{"dataset": "rendered made-up planets", "image_size": 32, "crop_scale_min": 1, "horizontal_flip": true, "translate": 0.06, "color_jitter": 0.1, "loss": "softmax", "encoder_norm": "rmsnorm", "encoder_layer_scale_init": 0.1, "text_encoder_width": 128, "text_encoder_layers": 7, "text_encoder_activation": "squared_relu", "eps": 1e-06, "batch_size": 256, "weight_decay": 0.0}
Rows from block 2 of the image encoder of a small contrastive image-text model, named by matrix and row number. Rows with one number belong to one neuron. Each number is 500 + 40 x the weight over its row's rms, rounded and kept within 0 to 999. All counts start at 0. Numbers have three digits each.
After each neuron's rows are labels from the 100 images, of 14848, where the neuron reaches its largest size: "strongest on" is what is common among them; "patch colour" is the nearest of a few named colours to the mean colour under the peak. Only what is clearly more common there than usual is listed. The data: rendered made-up planets.
# gate: MLP gate (encoder.blocks.2.mlp.gate.weight, 256x96), inputs 0-95
# fc1: MLP up (encoder.blocks.2.mlp.fc1.weight, 256x96), inputs 0-95
# fc2: MLP down (encoder.blocks.2.mlp.fc2.weight, 96x256, transposed), outputs 0-95

gate.209:493509447482541558474513508499600596463501479536503584535514461490553501479500483463456456564525497555565519562545507452470525528547507530475474508427503414504440517499518459464541538552523480509459500576478467544483509516424453505497479425483426516446502516542497491518483507480475470402
fc1.209:516490416492497503339450548471503391490464542577544561532428487538493572485497490468498519425475513504556470528537469466505497505496506484494511461539524483528502502494438498533539550539519510493493522503505497522652495508498513555546491523513534468521525505561532487496493457509513530486
fc2.209:487485585505489497542473483494479474531464562507536427474498501520420480451481493496562437480524412503477463510425506505527471454524503483493545578480456577480527589517523513476515544495502482517500625492463554534513511433465510415502481478471490494586493486511527545500595442498512513498
strongest on: rings; banded gas giant; cloud-covered world
patch colour: brown

gate.239:495537511498586505453496533517506523511461502542496486474480481449514514502519440503520533504456594539539437486564429497417462505517509535571507487513563471461581505493438525542474447438543544459504488477498488492606493577502518468490508585428509511423504485460489491496586511518496559470
fc1.239:435500560514426559542540510512507525524573506531537532477556518508424543500481444475540500528548501523489484489469507555490431471510499532544553597472575545520480489498474488527467477503421458507533523481506566524509535514474474471522465504531501435532448545607489493496620460459546479528
fc2.239:493440476479535535397526518538504500585491429503485541555506417535502549500499443460393483532512475481509506503507508503506555542518533456426496454491554492499391505535567553487496516536545508515485494489500498576391494513468481502523503425509507496493468490503512491508446474393528500514
strongest on: banded gas giant
patch colour: grey

gate.24:504537498494509504475461531548412507383482464556529514503523480530498543502501560500552496593506435472498506520492502475522425466487553499519498497485595488486516503509499588484433466556497492559531488512521476539511501499515481515543471397473464505478472462452477507487527538480520346475
fc1.24:434499419483461526484554480417530482475565572516528550466488568546496544472525501471453492502561511511532514508494496502485525542564512452482498513473532500511557479480464465568534531476485496466550544516514515501452431477413512516536437494470443488631462578514551493514475472573509472450
fc2.24:459470500510458428516540502562534545474440562362471551408521488505466467532506492500472514449482485583487528492475518540463530447523444532530495502449501476488474500534508427467497540488500481540586486524513509532499473530437557519455509525563482440516475546582506524518528413507509446488
strongest on: banded gas giant
patch colour: brown; grey

gate.88:452475454528500510625504464624555502483433413488454511575520392501489494485467503501491499482483524532418474474502484468496469514469499545518507541486474450567484490568497471497497464522425551500494471535527502544497521548510495507460503530494507481535493490558473507541488535431562473594
fc1.88:501479499479485436491475495409524509456488497457484465513503529510507596501492457536508482506513541529436546525462495500492452493486523504515500532497492523481502480538430461364488502402484477514540485492477494465567468509535507521513541586555515476475480495557432380502524509496496377457
fc2.88:468495456549636616514491519496537467494447419570517509540544487515495557492501529429513506505548495431511517481513472489493415587484569504482450498484507488496515498420474570473501426530579441518540497483501533497463514509535488462497498518509499534446532526479521487522488562488564488511
strongest on: cratered rock; desert world
patch colour: grey; brown

gate.237:554535501499485515498483413530517536467528473463525435471458576480539462521460486547495501466523448433512465506499592510498464512547499470536499447489523435562511507481498506532500449507448463499544512499478519610416486548512501492508464499446492564412519490407436547526402530464499491507
fc1.237:502513470503475481575487532478414523506500499520562533436497533424518474498481504455496532431487501469558422506575518542436517539519500513532498598414498447597484569480447553498462508513534501484506502538503540500468544496551541554487541503438487445453533422495573518515493493515485520557
fc2.237:485539459562460588441532519486502504417561506504495496461509588465507445552478509537532527513538509529487496461556481572552507439500344503459484479466484468500507489509510482516417504475494505514500506484479506508498485492513493554498493534566456485604417530535470490499516581474476447497
strongest on: rings; banded gas giant
patch colour: brown

gate.40:511471558507545521503482509484390545480551491591542508500535433518504590583478567436555537506524510528501478464420502501479490471481606493506549554500565552475590514496503558509434500442486453507555512505519496450515524464442475502519513476499514501498514483496499468491502523427555455476
fc1.40:499478525545547527500501454524480500502508493526507525515543541511453541498526525501492433499514505565529541475471507496497429485486501541486563505497496603437536497563441489440502503599503486500571514448546498423484394499554501515512546550564452495462430411500504422504579487507474445498
fc2.40:498500446518505501514487523500500582500498555462466462587473578469556506592516518495452488505471538492505494497497445469425500549519494566567461469590493493509490490549501416468457505536448511442453510499573447513562407547500507600516511499569501496493455486500524446488512476552487492527
strongest on: glowing rim; lava world
patch colour: brown

gate.125:457446505468523549502458502500488495532420484504553529506461522445493493494493501487460590537557512459561535521530455484496490412564513421427528475485499456517518546496429552469509606551492501465501515489543493483451501477589514533505487423497450510440470424422459471498474499546540500476
fc1.125:467505606503498542516486459578478498512472475573550447473499459528411497519526510497488462495466520513443500504482491521503533519563500511504502502488523486551453509502469501504495492556474494451500506519555490504599458489608532489551442448549396487476479488613498488466485515493455387493
fc2.125:528435501474517564498510535432486499505543491525557553507500539533512511437474492528504489560560533453538504500545437495521424446505506450432536499459516520525500553452513499494521510503541532497468484498487557483394528464502468500573404509462502530416561412422483501498543497533467587513
strongest on: banded gas giant
patch colour: grey

gate.189:583464451516516546467490492420550505518500408551483503534415488546568478429454499461489533590493474460502484579525492494532519596520507470456412547438527484526510531470534546514480526494520510474500504481474488566490499518480435530529445500494500499462620498496515502527471435522489515508
fc1.189:506560516483491551501498512593481501497519501591572462495517576493478600510437508526492482508462443445499501547486487500528493474497567458503480530489484421500591487503472511533498400471417521499538515563484444497507526498450492454575497492461514567501469553516464515516468559448527459438
fc2.189:521488504518500502511504496544545505506447514465498504539512457499560504483510475426465340512498517536550511492528515474430516469476619502525448529484530463519495464447466448478465445514487479452484632510518501458482489490515497596500507531560439446467529539535452498523493501511433478502
strongest on: half lit; banded gas giant
patch colour: brown

gate.78:515534468452521491542496504568447553503454431514531458526422505501528547532492497550423480568477538443538434562549485477504542556544504498487484461522502456504477480454519522580495422459492500465511469487523469446567433565574505478515516527426497506370482529510500519512476517487451491489
fc1.78:496450454563503497530518499573425518528485493472501535489496493501500483469503515506559572485426550580505415482446500506479519397458465479508534500443548567502497533551541545538452519508490535515501514574508502451613500507545477558473507499594502492433488488548426498477514492443500489537
fc2.78:451458481537522490561464496440498464420547528489527483520479538495489507495509452551500489507509471457486435483478457490518468478494454465559559496378509547508587515507485464542526436531446482464545574532491486400466552465464520495542445548489538509541549452383483513510513466527518526512
strongest on: banded gas giant
patch colour: grey; brown

gate.200:523546453502524480486521530424608503469502545417524509474417540477460484524460511501534500467456510455519568558460476516507482544481520498572473516480520433542428525512486510441495392524478523522500469506421458555448526518361448493508496522494500492508516491479486510514505476506560465552
fc1.200:484535472479536424535507478416499499524480560403516523490505466487460494543446480506510492500485530492498511517541507559497487513536491496551510406496500499527377437511491479501602471580548499547485501466480562511505519579530481458500501494497510462461568462499579608499533572506505502488
fc2.200:511508485492520462503510483447531485452490493594467499472504544517472485376474555524526466500519465484452557551479519497555513466462418510464520503493410448518562505449475535529509497451510511482499333502446560561449535507557467477497452497440521553508495491503505508529467511518484466522
strongest on: banded gas giant; cratered rock
patch colour: brown

gate.243:496473576512467504468471500519523540497460492531516540515466457498486500494540475492596506501595498509540518516498447488509539497407524506439378500474452543490566500465564475501475407564512534485547487473474493448483487528450550448532507494423384529569464514487477504507511529525550507483
fc1.243:547511519530462509505554492488515526572446451505560502572459402453524513402474507494490504531546496502463453522431521577526507552496515572458540538509495518523519443509536481578521533519480447565491464428464493489495491486479482489484547423491505584451543535525517481516449535538529524408
fc2.243:485482475522499338483550458562538537462466490411483501480540492505522482461492478486464475438523546468576505569507474503512545482487527393492512532535504502474381501472400501450490539496535546515523560525501475451490517541437532491538505497489482484513467546515448470498507526538480510500
strongest on: rings; glowing rim; desert world
patch colour: brown

gate.137:377554477577491497516510421499535411533504530459499463523532504532496505476555430504490500450528494450524479461509512502534481458387450471483525491551472558572483500477522457517564454409442548464469464506462526550490519493486503532501479504538544495496487458457458526513485554511529498592
fc1.137:574481495500520507465507505458545549473491432486441556497501504599535484488464495552495402541478467466478514533558522516514504545560522567468489532453536496505515495501578482494456478419520488505506537523519482605480372516486497533498559512453466530503484566553502515480509543457480467422
fc2.137:463492548500484500477507432500454403562459558478525498517478493493516528508518530481495290474552537478507485489497516514479499491502564502476529459562509566500375508503483499504538490497578506506432532509503535496484502500546505472506485500505522569502497506473523504502485521534501601479
strongest on: cratered rock
patch colour: grey

gate.85:514474455535422438501498497434505458510491491455469507541500537401453491510543548509481513437498508581450484405502492457489527447480500543502544445522477469563449487500504453457515531553504501509460487502495566439455476511500466494376538500518545517485461496510507504494450465485425523611
fc1.85:541504463500500485519418530487461543396514447479491483444500442485459455510536563559527457499466557521577499499499543540493485555518510479515452521521506475473499526500467463374500497471499506513539514509493449458368492494504539572493515589556505498567522526501507500426494542496455460477
fc2.85:476574495611532490529499428454492443549498486474507476499512530481564480488509506490497357449558488465526498504504494503502461565478579508496495493508478502517512485405503504483540435539493539461500467490495496498511498497623497414448518510436473523481499503434518491495529507505560591509
strongest on: cratered rock
patch colour: grey

gate.245:550543514418492500535521501491562500513492488457500508469462551493449555516477465452520527577515488481546598559497495435458505474500507438491551473522532476539477475514538509443496476575500475518500473500497550498393502520497438447435490498516527517356500444535447422477520500519520470533
fc1.245:485495378523495501463457500442511458472507482529453484548507413415537577536530519504481505494546549490520483439501472433491484529406495528511396491521505498584538392428498482509517504456552544510521464507524502519536507572476522541504459474528421466480500494450491503493522465512488524506
fc2.245:520429479416486506359534537509497514552538506559526492512477401506544510489515550441474514532467497561486534491497478516502558493516590494494502536534643490485478510486579506502511494469485542506448572488513461473470464504429482504561499473508529508511486522517500444486439515502495566501
strongest on: rings; banded gas giant; cloud-covered world
patch colour: brown

gate.32:604540543451515519490472518498483500522459449495459477414525540518479512550560470482554474515399562507490483492543515501520503512488490481533504465528509427523498555417513557482442503430518527517515502515447497543531510493521474499591458550523508494492488488420420523545501627497484449539
fc1.32:517481487521513396500505464491451448484562586496497464522513441495537523528558461501476546552494422473485450508610473478500472455458494470465537430517534500497451490469515569508473358548497526493470481538440501556511506575562486483542463438503514502511459517501504535487514515542477458505
fc2.32:508575483558542474532487464500488504495528425513515472492576540507583493485505489513501424513502518413464475557520479527575455502495472481496537493511453594500541492455523515492513591485513590411450505501475506412485512500528452470533511575526452534559495502474501501502497571594498526481
strongest on: banded gas giant; cratered rock
patch colour: brown

gate.62:551555502437470481533512496476532484534507479536420544474482505494501661508495515489503503491524500515510513540472496424496523516571474461504467494514500471498513454495495484434544453538478495504485489455492512507482488593499415515493461523478554503481564504516504363454512388476461446502
fc1.62:501522578493449548498500507487501511434505515449554500511495547531395499502433483483536500514449462471423558522420507589476492443523500491499502488407520560477439558536491553498468516454503495504548552544405487520455495458477498445577540520506498542541525522552475505559488506433491464495
fc2.62:477547501504515453625452461495442474476506520492568506453502563506503499471456459601496474413518513430481520581448466500516485481496497474502542518451437495535554489516496495569565486477481481510537437520483501540526546447515548490462425500411467554524501517497502572435515527516504505450
strongest on: rings; lava world
patch colour: brown

gate.41:512463616524498479560457497615464499500438476467491490581557511475486519462465472494480539506474572558493551524521538460481479517581502501482502500475488527509429550582492440423449513629483502561535541503480479520489478486582501532502523557498517503501505481503490532509521475482517457525
fc1.41:459522474522500529454516516556498525486556495469480510509535444477563546471495439465557509548570492458591517488557491501490467524412501487510420486495563522546496453505463536472445530538489529438542501451482493470503525529496547507441413501530523479418584566447483407539501517533500492552
fc2.41:558528489430586454502510480488513499473401499488501486486421518501486543500507447610529531450457553491523530526533518556530453510534549542520487408503501522464510539461560539536564444520502494501558387499494511567499459495473502475480512479483531466479513575501513505479427580511512472490
strongest on: rings; banded gas giant
patch colour: brown; grey